python train.py --model="masked image model" --dataset="drawn small creatures on textured ground" --train_examples=203450 --image_size=48 --crop_scale_min=0.8 --horizontal_flip=false --translate=0.12 --method="simmim" --mask_ratio=0.6 --loss="l1" --arch="convnext" --isotropic=true --norm="layernorm" --hidden_act="gelu" --mlp_ratio=3 --inner_norm=true --patch_size=[8, 8] --conv_stem=false --layers=8 --width=384 --kernel_size=7 --init="xavier_uniform" --residual_init="none" --optimizer="soap" --beta2=0.95 --learning_rate=0.00082 --beta1=0.95 --shampoo_beta=0.95 --eps=1e-08 --precondition_frequency=20 --max_precond_dim=1024 --one_sided=false --adamw_lr_other_params=0.0023 --max_steps=40000 --batch_size=128 --epochs=25.2 --lr_schedule="linear" --final_lr_fraction=0.1 --warmup_steps=2000 --weight_decay=0.04 --adamw_weight_decay_other_params=0
Rows from block 5 of a small masked image model, named by matrix and row number. Rows with one number belong to one neuron. Each number is 128 + 24 x the weight over its row's rms, rounded and kept within 0 to 255. All counts start at 0. Numbers have three digits each.
After each neuron's rows are labels from the 100 images, of 14976, where the neuron reaches its highest value: "colour at peak" is the nearest of a few named colours to the mean colour under the peak. Only what is clearly more common there than usual is listed. The data: drawn small creatures on textured ground. In brackets: how many of the 100.
# fc1: MLP up (model.blocks.5.mlp.fc1.weight, 1152x384), inputs 0-95
# fc2: MLP down (model.blocks.5.mlp.fc2.weight, 384x1152, transposed), outputs 0-95

fc1.665:134115118154134136124160111148112112151135130123114141097146125054115120121100189130101179120146145208125147140111148145106094142143131100121103119125116148123133173150141132116118131144127154149133125087134143138132108145109133099111132144117096113049135124124103133135091114143125123132
fc2.665:139094119116128166098133171107105095135139118151138124120140145131107124105113108136073129116178067088113144100095121114103099166097129109153123134158109138115152102149110146166145154171132163109149122155116169152155123140120143135151148164135124137172138110138086160098147123102128107133
colour at peak: pink (37)

fc1.422:113101141115097145124152178129137132118101078133111172103147124125103128143136102118143110127191105113114125133126116105112152118132127106147143122158115173140114101112108162078098105100106191113144123072130154144168199147095113123125127090118123139139164124090126195133124112130122147133
fc2.422:142115135146141112106132139138125136131126103121104126142102159113141147148149110112162105122135157164131179121155112111096118111163138121077107120129108118129141129066111130134132118129105107100113117151110167125090097131135094125154099107149118137093134113153142122104095099158122149139
colour at peak: red (28)

fc1.604:081130129140090119157184130125152133115132113114130123151158103125152147132151153117116123130104140104153175140128147111107132159105129134214162118131144128118073115132124125133152133167153108206150140134100108124130132124153151125164148138130155120150130123102136117081142158117122177136
fc2.604:117101115131120084209161168128157107137091158160147127105129159138120133142147111141141149136140110110123098070154132132126129105064114137126096121132127116128135111110150152136163129125104137026132118127107116104128111134146099120140135163129111139105102131116100122160087089134155129130
colour at peak: red (33); purple (29)

fc1.432:116129145100138106164140105085125104142139130114162136126104141171118131129122097143052137113059117168161137116160137101131100140159131102138140133123103159140138151160152091100120161132119103081159133133120117105128122147111086098143165118155155112104132050096130107120106144131150156130
fc2.432:160107126174134112105126151091144140132102147109142139162151134133132107131125165146047124110068204146140126149128133113122130131104108105141131163151109136145102144126096118129175093118158107162152122142108096124145162160156146126097131126131130126137119122157149142199119168151099120134
colour at peak: blue (33)

fc1.698:119149135111117129126068087143138086141103108100101107134113080135133096137091148154157110117116180106148125111132093136121134130110140114124135113131118127129185139143133146112117138092145126065159125127136115135139177107132134153123126164108099158132171103109107127132132152110099115120
fc2.698:145103120130154142053049146140099152129101151124183137150105153119146111125089116126134133116139097159155072094128136111136145137146148141137135157098130147140163122135077106104135131119140114189154152116133116116139117138159102124114136135164144129130116124157118137152111133107163133129
colour at peak: grey (68)

fc1.671:149139133139084157127089202135100125164120110125152115153147129115127121137139141108133070139145123065139111113120119127152095135134139137118176138114118100162104138148124116090198150118130116136132135148038140135139065121115095135133115118154139148148149162186115132124096123144124122141
fc2.671:118177152103119154119100109143142121101098131131150132131151125126148147113118134138122163165116076135122102141131113122119109109185111130152140158101122113146081112081139133126127203158064111111122089128105120118114102133123091106103131122159140098126125155142058109139151119090143116112
colour at peak: red (68)

fc1.564:125099148107106139125150129184084150157126102106138131136123153130121113142113112108112171140092137094129205154141117137129119161148110117189098110123082125099094123125114157161144127142087121151109117123139149091140124156104120129129110130134143122098097143122112177116100106147107104121
fc2.564:116120110131132176103095135104114141114123126052119130175088124136115085137115140115108126125123099123141139145109138129146083151096104150164132132108112133125115133131094124115132130100141108201150119120108104107134137147104154122063146093131134130109125171131116127124146114124121121130
colour at peak: white (52); pink (41)

fc1.661:143142100139150160163203186136159167088112119150149138118125127112128132129143084116113161119112113132156132142152162106119118147146106108157125134133121156107104116130118112110174175139136120148160098162157113119102171128107114100146134117137147178117115118141144107145145136122123120140
fc2.661:117092095116110164103089099124149106136143158125146058125189129183120122118111168131102086116152170146077146154133123121126123110191156143153108116127146122146137103101181113155080146151149108087113131080121133070096095161108108149110110134118137112163132133103118120143158113123137107134
colour at peak: white (61); pink (39)

fc1.367:129113127142149096129128174154158113106118146125101098129150070101132106153109180135135098110168136144116147082129128127099111094109149159143104124123158127135113086112123139125151059133165133135162094120123148111124122087136151133147139140107127127160102140094113139089119117114131151143
fc2.367:140188135175146129167149108136083145108144130119161121123162140113144092115112115122170136115134103120108150111109139132152134149071095166104149181090160118142107162142169118109105195104085146127108119145112139144094125134100099137129111104145158151165121100121130145124132112141106148128
colour at peak: purple (56)

fc1.688:117126098162088116158084116128117122080172090113120135125142085125139101111150134147146110121137123125106120130090142081088126148155126173128133093129127163132124081140113151130100079151123131138126119120128088137144136088156138145142116167123168145186114077104134117155147118129135174125
fc2.688:144129107161129126129096092089104069155150169131143122127161155121113110098119138138196144104128122119134133130115088151124107169120072116119152094140111142139154192160143120112147113146175156104126158109127100137148117107138167157101110151129117137100128118141105110104132109116086144136
colour at peak: grey (64)

fc1.67:123101131091154102128107094127096102109117145139120122197143106110158121127125119142138151134122133127136116085153140130123159111147126113144149128107134110113109139117165103108140176078122146109122128135134143121106101121114135138144141115109148168100166115106125145136102190120126121138
fc2.67:124122166110129124179155102130139152117095128136131132130183142127151128087168100125108120122106152136140130131114125114121167152064199122120126133133114127125176127128129128134137204089140104128071122140117122129184131148133091115122130131145113132138091137129122128144144073125112115135
colour at peak: purple (25)

fc1.528:099155101132099117176140095094139144153146152143115107118095107161150145118135110101146144088129139170084128142127130118138117128113125113156115144142172115123119090150121124130126176155152160162112131139097096131131139147132113088103102093101131102150109122114097173170064129139163124118
fc2.528:120106102107146099118123123100145118132102105083171151140106195142152144141112116121155136101103096086142108084122144126150118231064169138164131118135156130115105124127161130154104149097128131090118089085145082124154143137120159104136099145143138142139106143158101145110151143123140117135
colour at peak: blue (64)

fc1.642:142115118113145156094140159119147115149141112108122128111093146121146103116147101100144122095142126143101152128105157150196085124128125127121108152097132110134115114142099204107120084140088165162158130112106139147126131174099117096143130128137142128125119127147080165117121123136155078108
fc2.642:187147145166102160147100159167137144122164120157112147128110102137125151132147126128151114113094150134115103113134102094152080121131173113135111138146135127118072150106120091124162110106144131097131150161146150165109147129133148102132122123130134111154135067127110157131137121134117116145
colour at peak: grey (56); pink (36)

fc1.694:094111142131157113121113186125127107100079131141141156111148122128100146118112102099127151135144098134099111126135117123122185114110140111144128116150135145137119122123084139139129118128130130127148087115126120118140178132108127152150137163159094128049162124128118126179085149117127164149
fc2.694:125125105128148089132124144099119088160113141100089125125161094120128106157115127139066127117111150128134104100143115155104129156092122141143145089118165115119138090164140110104114098141105138090101122131127113150140127106108064102127129124165123136113130115140129092152116124148142126116
colour at peak: white (68)

fc1.561:123106136103127107135128141124149173163159062133109101151111123136130095101129058166111127127116154101130135184118114119116119141132138149120117139140111122025111087131122140142111145096082124151149077125149134129146125154099156107102142139105128137094167167080131105139135110126133129091
fc2.561:135163084124132122096094112103117115129151105126120128124108176092099179108143143120125110119140137137131112138128098088178090133064125122145125139146153139135185131133072138136130142126101129101131129089098133068125116139145122131177114115113134154117174123110104151049120144124112080138
colour at peak: white (75)

fc1.451:192131080133133136112126158113088121113132129124147116136100130163114121100153111122156117084110135107137150124126129091158132150125112135169136143127153105117128124096129145123114094103178132118076154138144114125120134145174104122128089150127127124124108174105137135131151106134125155126
fc2.451:129145154129164116149128130143151120105152129147113133113136131148137135120135132145120132171124133127167115107127113118141093124110178144058130098124180127128165115117127080171120113111125148111106156113124108094123119129116114155178107181162112142170119090135097104100130127136147122146
colour at peak: purple (26)

fc1.108:119093109149086128158148122135164124111129157107153133133126125174132123138123188094157133133162126098157157102142159137108147126111123089161128134095126126131104142110153131091155093138156135142132145139079116122147156127142119117138126136149100124117090126085105104039108195167136097123
fc2.108:111107122170093141121123132106105166100115140112113172151120140152134130105118117120128142136147115140115161150104158117140173149122151117091139148144126116125130157178120118111118201099114086132106129123141090109125153111075115138098145165163163127122115111110154125141129115126128112126
colour at peak: red (55)

fc1.266:109143103173120120123152085105131162105124120112154097147131099131096117124159119154119141081131163117125118179145113124142108137149115074158138143102132116159084137115192122147076134155148106151122121144131127110128080167120090103118104082123150109124129137110164099099078103105101128114
fc2.266:100148173122132126159183121118146124106103133195097133121163125136087141145125139131142111139139101137108163097132159117130112112108149124149128095137108117132039133130213129098124120166092138066111128126134081173132132129133183114103123129163107145149150132126143127120143130159099126116
colour at peak: green (25)

fc1.86:121120150128145130111164147115132124116112107137165118082118083112137149133132113143108111077125114085122129124144129126139166148133106132158109137121133119071131168145080149155173134137176126142172090108076113119095122146121144119156148113112128146173124139111096108106126157202128122102
fc2.86:124145142153108157099135132123130142107122137085166116125110136129155121140097105152107111116137130142116164153115130130102153129114101141199115159116127093124146064127138135130087135135177134116141138115132130079121127146129107138138172139107143103125142106105175128123154133130181136138
colour at peak: pink (61)

fc1.147:141133155127137131089112155154107126177149167121130120120144141086136167153105137169174137135118112098129154133111111106152114076128147150140092105115119122135132139140118093140102105168142122159128104121124153161158147106140121158152108114104116118151115110052084126160108113130134104156
fc2.147:161103153152114102162138110127097161146145121118098118148162114130119118120087113133164131130117120177114107143112133137142094139141125157104138105155139128141117088095152150121158109165119077120131145102134170135165131092142124160119159093145150165120130160128126119126122125123124113120
colour at peak: brown (64)

fc1.3:166143138150133156123118109170119120129108130161160141126099114090119125115147129056112141119122126129098124095140126115166171119138172157139108135107132142057145172101110120141193151142114102128135141113121133122120175135139101139126123152156173161122115136130107073139187130142112180037
fc2.3:142133108138159123100108123147118124166126157126105130147099160114148110141150134194088118127123189126148130107125140141148117184122103159103119123153138118119121094114123163137078093145101148120129098134160096151104156141098193149120116121121089116140082137161134102129095174117144135131
colour at peak: white (96)

fc1.150:162164141120157123149107143130127115117106099149139124117095106119168099129163160088111113115125116128125133046097134121074119116126110129123126129117140119163099103125120107080134079104104113111116135110180129131111144155088124155127105120146088109146158112109147098130125046149107060116
fc2.150:153108171150122134128137122136103133158128152130141151105108136101139101096067126146123120157170121105189103133115117111109194113113155107109175116107134140104131189127163140161133106105154110090103075099116098156093114125138140146117136152086125124099113108099169107148130138132124148111
colour at peak: green (78)

fc1.541:173150085119127139079199148152155188130122092136132139152111138124143147146162111125099107096106112147143136167090108130144149077111104134158121124131138148112124114140114133126143118099096156152162124126092106109111129132095116108107145121144136141157125140090141154130161140136148123138
fc2.541:107138106124137129094095103121160100089114153110152094164122130091151119126135162125140131132103130101168164121121099122138142097136143145105139103099154127132133138072152114149090123137148142098080105131130102109096096134124174155135138139107143120100133130069099107109138154106157130113
colour at peak: pink (56); white (40)

fc1.379:134114131120115071164115100142130102142101136090122100109082126151162114155159168094118104146143112118165138135100150122177088124127142116108167121118115134035139116158130109121044154126139116126123136146074152123116103130130118117120132133141154106140156159114132131105099170111119140060
fc2.379:146142132160148149139166130117136116121083099169151136126113130116120141101126111118169141115102129143139102103157154107102133141138145129156153135120152119123085141127119128067138163141084116124137120116153123110153141170124093091152126116158104126124163108150108163143136125117159125074
colour at peak: black (39)

fc1.723:105101163108103115132138116158149156163126097134167120127126133108136138113135144072111107139141153120140128151121122129140152137134132115132142128161127135121126123190158104140133127122162097109174148087096200129138110167137114090163104096129089126107150154127129117135076180138125144162
fc2.723:119101106153105148139099136121124126106091134096145128144080081162136138167122092128102164111124105158122137101163112169148099145137122117120101151130118129117131105146088146158126148102100124120107094120141187139114157125126134095148090166144125129138109072137152095097143101157109151110
colour at peak: purple (35)

fc1.300:153136137150103147106115120124131088122093134142156104144114124124078167147136125050138140131121112184125124137130146127133130142133095128123094124132137135127123096089130139154095127123106114112171146149164135133148120146081110164137135148111099110073162079130119121132107120084122112078
fc2.300:126105134109157139105118159169110122121116136159072115144090072098121114147121121110145111149114112106133090120126115123123120127126068146107138151110165124125124155162133110118114106121137104155124145118116149142138136135128104116092132114095134130182128084128132134122101148133149124124
colour at peak: black (34)

fc1.711:128114135105099102103162143139119104152108136112145083148099126166151130173131112154124141168129141130131135201114124132138100120139135141134161114117089103050134125151095132112104117152135114171147139081108143147177139127109130124111119107083135137131111156099149147073119129129142149074
fc2.711:172151100141178104099123097142108106118109112159109115134083123148114125118135134105153115096139089132140120135150153146144143135082114098144128128135127140112135157119120130151179141127114123148120118108089107092136084126127117097102115078143116091096176133097103126085124113136102142130
colour at peak: white (52)

fc1.310:155121118143158136117148102116126143124145115127152157133094110174152138125107202136133100168124115132110120156167144129090124154128142120136215141124147133112148104131170135107157128121131153121159124184121137142127102187125105108122138149134095086183075151155160136121117101134146111154
fc2.310:138136139099120150123129076091104099147119137115128116108133139136156127103135132116085103096176107122158117137137077159143161103143172110115109123155150132125116106124114108090126129072154121122086081064132098134120129131141096145141139170102107132117106155139110120142114126123125144114
colour at peak: grey (60)

fc1.106:133125143166157127104130190121095125163112094137124140153112136127184140117144124076134115147184124108089151168192137113123118107111133104122154126155113113136119144154138122111144145111087136142138121149168128126131060109119139054114079132124077124149116122098171137107137094144118109119
fc2.106:120116141146112161106129147085137111141138106184129141071115125135113108116109106109146103111091111128155129077099087122159103105176156129143142099144167120124113101116130142125111130160134142125113098146148118147121130123093111167118135127156126108158119125136124135118143091122122150142
colour at peak: yellow (35)

fc1.601:113079158123141119113129137163131113119126090088109147117124118128108108112136144116170170107106109134107111091164122066139119133206174125132128192142059158122146153129157189139126124130141141097133113129114198155086141115154104142127159162108136120170159119126144113139140121128122117128
fc2.601:129139128106150125124124108131094109130115133129122155134123129115114157120153125144155146128150121130131110125115125139129145152218073133105127147114171133138105117141140134102140140078118121133123152139122105118114125135155136106141168150132153127093129124130150116136123114122151119107
colour at peak: brown (68)

fc1.429:154130161105159120141146074151124152139083104127078141188153113134145139149126171106122128129104152134130166134120128107132133118141173118131159151143162114121138138135133125092122130147113129165134118125125122117134151131153134143136133164107123166114100126127177142117108112125099114162
fc2.429:082134177133121134112112128143118108116118141101122137127063112131134114136178100133142126152159123126119172141142147151145136095122108135087120153113140120120112139128140137158137128149142101116123143109151140159103122091091178100097173156140147082128113137138161121129124154127137135130
colour at peak: black (37)

fc1.221:174126115131149139120121184166171166143147139154099116135151131162167135116145119158164142126092130122123132107148140130135113145123154100151165109144160111111112131134107137196150148107112165132153130097095146157098122145151122097143135097139152110131097113104160089127125144150149112115
fc2.221:126171099098142101137131090112141197133145105141173114122178134117138145168135153137116121077128190141123128154118087129113143149109138150123129117120118142120111111092146135117097147114126154143113153124146116109095113155132123138159143139142162115126085158114076148136171114122133130133
colour at peak: white (28)

fc1.141:137078132104113127143114120145134134117127172112099144103119112133127081123130114108127168144081117184155125107086138148082134084135105095129143129146089128138133112140160109064137126123124131125144183094145097104176166145129139114136153153115111141194168176098145121110117125144156135126
fc2.141:142071139111129149131119093160146095117149107143077134154113115134106101121136159117107132112101143115123144148126145138154130147160115118143123128161134126118116132103119116134123134111129122109111114129123100130116154146118109133115107092067135090116148135103119118123136117120144116148
colour at peak: green (30)

fc1.114:106113124106097123098109132123125125133123153161131100135115108104141108129095125113128141135074105166087116132144142120133168084144140093148135118120112125032122087130094121124125166171142137150113110138104117103149085130109138143171140122137110142155137102104099160119074147171121092113
fc2.114:142119135125097164083100170108123111157106103136169084099131163131161119130136154139088109128150167059166123110112099112118164127131155143153131119148078111128187154121181130153107134157154142138140096066136103125127124141112117133123139112136126116121139125134139139098167150104147135129
colour at peak: grey (62)

fc1.216:143120121108138144105116098083107130168138107083128123126111097131108124122143124154143057134088124129113137128148130121152103121132119128128132125102116156164115107154118144139125145133105119105159089141125110132105142155125127132151137096092182123075120130088130111146077106181138126135
fc2.216:159138160123103119141125136108121131114125142131182100152097155150104170068107132130134152116136105110158125171114124129143099121132161148085153138188114089135130137120122115103142114148139141116126136120110130150121114093116206123132119111129114147125126142133134092127163157134142128137
colour at peak: green (32)

fc1.1:102121137089148110137140119141143132131131098143119172141136136104158121099145144142099146131119120143120108152139114116082105117126160147148122117159121149105120116136112159085094116108140122145105148137141115143163144155143125151109142110176114139108102118127112084077131135128125179139
fc2.1:124154096070144154135112109128115123110117134155201146146173173129110130111152155111115154105087151107107127122118150163170130139084140149150134141128146124125172120086105098097127129134123177131126177105119158105144140115132119128158146144091112164127116152097128146163127140137162123144
colour at peak: white (33)

fc1.426:172139136106142142120190148131091123078105106133146152154173137125127126124126128144113136157159144196193138157132139155108124114105134126154105127117085114154134155167091117122123128117127119183133092156104106119153114128120104140088147115123137160098101163069143162137106158066143120129
fc2.426:177078172152158128129094123123155083131106137109138130142092161126119126096107122138157127130123126141127087164114120091139109148170109117111159094090127138149157131136063094103158144127112118126142174172125127123133111150124072098156126093152135124153127131133127104172098101128128143150
colour at peak: pink (47)

fc1.185:118127128086124116087089121110106119114088118143121101148134117154121120127115110129143117132137105143102121138105099159158164133109127184141142123136158064117134079121134092098136159110135159103119117118173108130149109099135100156139107137085139162173132112155132150114137163128120072129
fc2.185:154160109101108090124128152128126195148093105182121129122128104122129098137122119149166142158144134105160099104131152151137125046113129157096153170110096149133111140090109137140104117120155142115126100127138212109157118156121149160174129097142131121115162082132138125137111133113146132108
colour at peak: grey (52)

fc1.197:101102104154147090105143133136096129109128206155109105148169106137097143116128139079120063105148113181123148105095109127109111118141140115118119108133131153122105112109132116127083144146121110110130154145122155121122135104101068154146139141080131134161116146105185107153148140126129133184
fc2.197:142127098134094101103139083099145067106140124156154128155202112127132139156151138143147186122153152136139144133147176156134197135121152103127173160136097167131109164134143126148176124069133123128106116130117174133117130116159133131139164186122113153122125120110120119083134125117127125152
colour at peak: green (31)

fc1.420:173135086118144146196137147091124176102105116109126126138096134123126147112132099142143122109096102155163134169139114126146117111129121095139174104135125144080154116154147143112117112149115156156128080152152121116118187109146125105103065181160119122101121152128150118137158127164134131120
fc2.420:157126176150100101144176111131164109146127139167119139161202112178154168158131137132120142146133141136123184099124167157105106174133147144155137127129148106120071116144117117140140121097146103094108151134126130152139124115104128088145116137133146112137134157090140138101111121118119147161
colour at peak: white (25)

fc1.407:136133150149172139115142109099145109150125132161168169121165123103109099125108123156137134122118125155113109131117135108111138104128137163137146116157132107141143146160122100143106096177166161148148177101108152123109131113117138130121160121137125146157124130075090135091140138122151100138
fc2.407:161156167143137133102146092100111121122108128104112133113104122119117129108131120131144144157125119143127082123082147158118116121092095139143148098133125152113102125162176119076122122096184166153157126138118104093116148119106106115145094112141145140080162119096136149079116138142124153113
colour at peak: green (30)

fc1.73:159162141107154146113185119139144126124096166155115115125155105109153113152127128146117160136125135141132117168147091137183165109107097133145126133125118125135124115160138143122108132105149139181124099101098115102184136091105089142119136101087132150115078176063095113077140112099147166139
fc2.73:149159111097103135100118074152149109136101110147177131080136118124137120117157134151148120145144138089145124122152164131159157088140123102120136121129123103132140144104123127126147125100129167122094083101136108088124129174136130133104124135113136106108116192107103130145151117129103147123
colour at peak: pink (35); white (32)

fc1.538:156119101134124073146131125114154114118153102132126155155110104141130154122102122125120138124170140085177134119132143126156122145146114114167096115135122106100175128125115111110144135093100142106126123122168086121127097139125150130149137095135120145149144064123107125078084128124144144118
fc2.538:143126132138146167141114187112153166133103113137162148092112179114098113103084107114146113182144140166136091151156151134100130116142144117130131100126117127157155125135137128121142141132131114157134108159077115158139134124109114190118116120101147133115164090135111113205103145164147110113
colour at peak: red (29)

fc1.753:141108165138148111152134113112148135118140196141143109135116115194121125106101178079155103119149122182144147178094123143099119118120108099152096131148128208134129055150116166144154168105118151155168157156154122112169075138128134138122123135150136124151119154104148165049129177142108128073
fc2.753:104111133140097192105088140159113149126148144179172153089141104104111128145117137158119150116123131094119110117143120160113163158115117109148127127147095153149161169105146141124159108068137149128096096077139125153103127123115097128118119166104129145149126150089161162151075108142143133136
colour at peak: white (35)

fc1.255:149125142122136160100157164140115103164085160133136145114100104161219134109151149169124115167153115140111135116095116138150155132119117132141146137086107162176111139143147155158114143113139109163123094100132114134124116115133081147116136146079152119187117133075113120096088173177089150126
fc2.255:153134089111121129144145089123126123109098124141163124117141163121118088106140123124154127142145122111124117140143175078148175117130149112148131116152117117113167133112128133128152112154189139121130062117127110139137125128157145124112139160120135095086102170129106148085192105114092129133
colour at peak: grey (66)

fc1.631:143144100212137148093133051114097093102166112121131091141124210130150173104106141148114155164120119113101115131077157064187085132162168109117119140092133128121132144101121160117118139155135160106136090138119157157107130173122143166136123153124142147148128138106168085101128138137139093178
fc2.631:081086109119133135100117169103116153155156128115090131166096139114119187156109131120125134147151154143146126131145084120121081110151136129093142088187115130129123122120123083125128106160154150122119113099123087132134146170142124182135157144135106119106155074115135100147098137129144106127
colour at peak: grey (69)

fc1.507:162129123086126153094138125131120127118134085142140171137137093108099125086088111097124130157111144127111115142139126114142118102141097157225125136128110127143079113143099126138172109159067125176104132117145125130094105178152122136115125125126110124134114121110128123131097114160119164130
fc2.507:149098149158129178153086145139155148104121143133135100159147134147140127122114135133136098139096113128142142111142098133107135121081094172134118124120092126142151140085084152133144120106161125190114098158125117083133120109177175147119153075156145144098143158098107150133155107128144144133
colour at peak: pink (47); white (26)